Rows from block 20 of the audio encoder of a small contrastive audio-text model, named by matrix and row number. Each number is 128 + 24 x the weight over its row's rms, rounded and kept within 0 to 255. All counts start at 0. Numbers have three digits each.
After each channel's rows are labels from the 100 clips, of 14976, where the channel reaches its highest value: "top examples" is what is common among them; "peak on" is the class under the peak. Only what is clearly more common there than usual is listed. The data: short pieces for a synthesised band: melody, chords, bass and drums. In brackets: how many of the 100, against the usual share in percent.
# conv1: bottleneck pointwise conv (encoder.blocks.22.conv1.weight, 96x240x1x1), inputs 120-239

conv1.76:107119135108168156122125106143136136161112117123115169103130173125137123120167147087184106160096115165126130134106145110103170103126155128092088124161104143110170186131093084197130119125152110132146172105123098138120084129121151111156228131183158132125096123119144124113154096118107058125119100098160055190174136103187109117147116145154127130127127118152152148
top examples: key: G minor (38 vs 4); key: G major (32 vs 4.3)
peak on: G minor chord (27 vs 3.1); G major chord (25 vs 3.3)

conv1.47:130107121084160130120115135162132142138107093123140156140135109114114130125135130079107156122090148136148138099147111118104134112145147131138104112115127071170104100128108135075115145117118126131127094176135125168091089078161121157135165122068109121109110162148123107124114118111072107099108156173111179123187135171126121148168141140130166104136095190142177128
top examples: key: C major (44 vs 4.5); key: C minor (29 vs 4.2)
peak on: C major chord (38 vs 3.4)

conv1.28:117099146158131129113098142119131124120120110159094127119147141113128101118125115120155135119105128129132126116130163135122131097130106113128142124115155119114092168096113156117132126112114128138111145136132119150137143123127116194202175111104160100154123127191153167099173120123133152121124206142157103108184086151116137149142116060121201115123091214105123133
top examples: key: C major (51 vs 4.5); key: C minor (36 vs 4.2)
peak on: C major chord (45 vs 3.4)

conv1.4:133131110110119145134120128111094108087163113156137115101109146096116125156144115150140102195152130102121132108085129124137112100155112098139114152154075114108110099095174145121170126139145129142135146147107119091128128166180095129206108130150084103171124109128151086126097143083128108098097141144127128113161160145126131131159073159087157123134148101141112101
top examples: key: C major (54 vs 4.5); key: C minor (41 vs 4.2)
peak on: C major chord (48 vs 3.4); C minor chord (31 vs 3.1)

conv1.21:147116117154130124155138135088125130084113113148117163177122113107117162112139118136096099105089137093101136139089160131183132089151095120122148116100124108173141105148113125117100123155110107134108148091122160153126112132121125157103106109091059147139123149094094170149102110137149113114094143116127094105089103117097122098075159138142103096071127157167135146
top examples: key: F# major (39 vs 4.1); key: F# minor (29 vs 4.1)
peak on: F# major chord (31 vs 3); F# minor chord (27 vs 3.3)

conv1.53:123140109063116128092132090193121104131167137118154104101106090151104144117162175084116090132153132137128119133143116137122124077097122128123110133151087124112137164064166099133099122198136130147150098104123092126155146104127124120137157062141146107124106120131142145127124095150139130087119184133101104147158097085133140153129119122099156130113154149140148169
top examples: key: C minor (51 vs 4.2); key: C major (49 vs 4.5)
peak on: C major chord (40 vs 3.4); C minor chord (30 vs 3.1)

conv1.80:121087133158154107096114128151110103127137138142172125139120145091108119112090082150114124149117146101129150121151083105137145161127061137113114149172125115113102120123098111121085093110138150150119151146125146065116151077097134195164115154118155117139069149220104106149126160141106189111113139133129114117138112101145106120130097122134174138113116182109104095
top examples: key: C major (28 vs 4.5)
peak on: C major chord (25 vs 3.4)

conv1.24:139095113124121148091118131117126137128130131132114152105129179143097136128088068076148150123117124107073109115126096144210118126119114101131126125122085133110112117127141104100140151102108152124080095121180148116177118163163112139157133131112147099165103102104137138119133119109132117157096124141148197103085173115068135133140163170144132108073179128145140124
top examples: key: F major (38 vs 4.3); key: F minor (29 vs 4.1)
peak on: F major chord (35 vs 3.4)

conv1.95:122137112116165158092105114136111151116126113115107150104121110146121152100146140142112097111095160126139104100140081118151145099129060122129136144114154117158099118146126092131148132099163112134107146159155151122097156190152093117192110129123149133091093154190101115124111166127138135154100101123101155138128142083129152136079147130114150124086114106163129152
top examples: saw pad (50 vs 19.9); key: C# major (32 vs 4); key: C# minor (32 vs 4)
peak on: C# minor chord (26 vs 3)

conv1.45:125103144127159093170126128149130131150083137147111129092123111081119146116163111126170126123089137156080051084103129155114117123119139104141133149153147147123166111112106095124159105076120130142163157127132118107142123078119174161182123104132129107138106133121147123084111160128158123109090126170129087142099164095144161100106094159135116111184143161168134101
top examples: key: A# minor (54 vs 4.1); key: A# major (44 vs 4.2); horn-like (43 vs 19.7)
peak on: A# minor chord (43 vs 3.1); A# major chord (32 vs 3.2)

conv1.59:132101114140140142124120121136137108091120124110131149135150099106129102191154110099120099136171103128137115124117109102152147132121121106095088125185105141126087118132144187094136154151099099162110092131142122108132119126144113101107167136106126127140161117136105108143140161104149128151110110129113117119172129170124128158157110180165140115130121152149117155
top examples: key: G major (45 vs 4.3); key: G minor (28 vs 4)
peak on: G major chord (34 vs 3.3)

conv1.8:137120128103137143123141145102101146133093132125111129124113160134089125126141113115139138171127116146117134160114130105099151104085092101140121132131088150131115075084095103141082171134136171149115133138083123087140137112131135082125146108096133115165122117141137165084099154123077126135113156164096122152157152111126142155140120158177194155138192071148130140
top examples: key: G minor (42 vs 4); key: G major (33 vs 4.3)
peak on: G minor chord (28 vs 3.1); G major chord (25 vs 3.3)

conv1.87:122121121108121123151112092117131079076153130125159118109149149128124113127128122145106108101122146107135107091090149104100085135151150122143174126153172094099097146106164084154157165134131169099116136122151079133104150134108140152126086105137137118090121110098120129143128136101143140124128117198139122157161142152123171185129152103082111101116194058092116108
top examples: key: G# minor (41 vs 4.4); key: G# major (40 vs 4.2)
peak on: G# minor chord (34 vs 3.1); G# major chord (29 vs 3.2)

conv1.29:161112146103117115123127120152120124115122158135144116149077132166141072106128113143158165167210159137125122073113117107141079137116132131147138122118145121151124108140114179176130101116145139141111146098131098111099154153144131150152131149117215159124096116119148106115087137099112133107137134170136172104124153106114100108159138173124107102158148091130144153
top examples: key: G# major (51 vs 4.2); key: G# minor (42 vs 4.4)
peak on: G# major chord (40 vs 3.2); G# minor chord (36 vs 3.1)

conv1.79:128112121201141122156170144158126129126154075131135127110168103136148117128126111115130182112150142164092155098149106098205130097091099124121141144094113123124107147140113132112109130140139092132151087123162142125117124109117103097153111132132069141108133125106142086140108117119103129115140153110137093119182126087131127142099117094140172126118120131090135149
top examples: key: A minor (32 vs 4.3); key: A major (27 vs 4.1)
peak on: A minor chord (27 vs 3.3); A major chord (26 vs 3.1)

conv1.5:098106136122127107159119099135109129113079103122114124130084110128171124163130088139134111140103149100122149076117124097173167113140087124116128185118140142132125108100132123166110142122145111125131111148116118151138104089072145160186092152112118125074104097154116102124168112122129094158079167131119160122150119085083182100101125134101163105098123119093091088
top examples: key: C major (40 vs 4.5); key: C# minor (25 vs 4)
peak on: C major chord (34 vs 3.4)

conv1.65:133129121108159132113115115114125117101132133164157092135112153129104126133108126155108074152096130138147070180085118093109129125118100128130128117155117121133096121105108161123146104131122124137139143136124157129112155155141119143120127139101151133119104146215122120143150152116110140096115109142145168103137160106140091125110073113158177130170093103114092122
top examples: key: B major (28 vs 4)
peak on: B major chord (26 vs 3.1)

conv1.42:135109120116135123104112146124135131152110106171114120112131156113155141175152128100128174139072157160123098108089083101120114110158134097079118069139129117124119119113139150117132082119086167119140152143146140177113153097113132113103119117103094116130091190117137123130122106122104174110159077145114098124105148142115071155134135088238093177153144089139135116
top examples: key: C major (49 vs 4.5); key: C minor (37 vs 4.2)
peak on: C major chord (40 vs 3.4); C minor chord (26 vs 3.1)

conv1.60:147111123155125110162101132089152177105097130126106131140164104091104142129112144132128147132138204119150146118135125121108101129152119158125124098102110092130133120122145142111109139127116143134106146134103113126109150150139171101139093134132138143129128132137134131127101141092129114100172123104069127115162123117120123137118097088094190114094163127131098116
top examples: key: A# minor (50 vs 4.1); key: A# major (49 vs 4.2)
peak on: A# minor chord (40 vs 3.1); A# major chord (38 vs 3.2)

conv1.25:142113140128145172106130129184196096114110188127109156123125106146126155091071135074092085135152150134089142091125122127106147145126107150121104135088119136116131072124155104123090146138104138136132126129111102102113138145118113142132156151146152074097111129176113114104156128133117148084140111112108098130144116131136146142103088130120155163117145146071117134
top examples: key: A# major (36 vs 4.2)
peak on: A# major chord (35 vs 3.2)

conv1.1:095088112119125135109131138123118134124140122147133092118146098144117147153100131132111198121082143123117172116107150072166093135091107090145140132140133124116148118095108109103106132113133087129114141156137128129162126125119119166212105118129149101121131075132142138114098117131152149141091177122119163091130101082118150131127107145113158159112130184130124170
top examples: key: C major (58 vs 4.5); key: C minor (38 vs 4.2)
peak on: C major chord (47 vs 3.4)

conv1.20:158107101110125139103132104151088118145146149112111125121136171100111135143177109131129132113187107129122135078108136103119112141116130113154114139095150176137166168177139148176117083151096123143149166125154073149100127094172109112165143114118183103168087135137126099134095095090122136132109158173094130075130177160126144123129131126128163129105109134136167182
top examples: key: A# major (58 vs 4.2); key: A# minor (42 vs 4.1)
peak on: A# major chord (51 vs 3.2); A# minor chord (34 vs 3.1)

conv1.72:144096135169067111131112106105147138118151115137123130114162110129150147126125191107121128131100117122115122108148112111168189129124131110126120108121094132132099101169121178133161119146152115103122182087134126150080130136161172127154130106132152146165122167167118147150128112114102109085139132137116131098177104105151112128198094097120119119084167184114105140
top examples: key: G minor (40 vs 4); key: G major (37 vs 4.3)
peak on: G major chord (31 vs 3.3); G minor chord (27 vs 3.1)

conv1.9:145120109162112121128097122156090131118143089120139134126109173102119129130127128126138119084117132126155085125149155217104114160116124160147092142121162144143135070125157118126112177121115093177131125159107127116152136124170112107107115146115093119099115110145083114140101149099136153123120149132133126194128137138109125079106092138063138130108143098178097145
top examples: key: G# major (56 vs 4.2); key: G# minor (36 vs 4.4)
peak on: G# major chord (46 vs 3.2); G# minor chord (32 vs 3.1)

conv1.61:116089098156161110081109107117149120103127145138126182110089153120149120145107108123115134134122138114138164101110114113162096107139113120140107159139108154074130086093129108121146097113109078136101144102082107114101126158115094110157122087130108104106148097174111140127113109125132101127101151135145147144141088111081142134100116115144142118121149107105116172
top examples: key: C major (54 vs 4.5); key: C minor (35 vs 4.2)
peak on: C major chord (52 vs 3.4); C minor chord (34 vs 3.1)

conv1.7:137119137103164136150134109146123118119157173138105115097154124135143109124074124088159118162149119154130176140129106082130125139138109114086120138123133135172115093148159123086128116160121104183113142119103143096113176099173158122132122125130145076129131152134145120135135130155185124129096134105107128137113093118143126137112118113199161135090163145115124116
top examples: key: G# major (30 vs 4.2); key: G# minor (27 vs 4.4)
peak on: G# major chord (27 vs 3.2)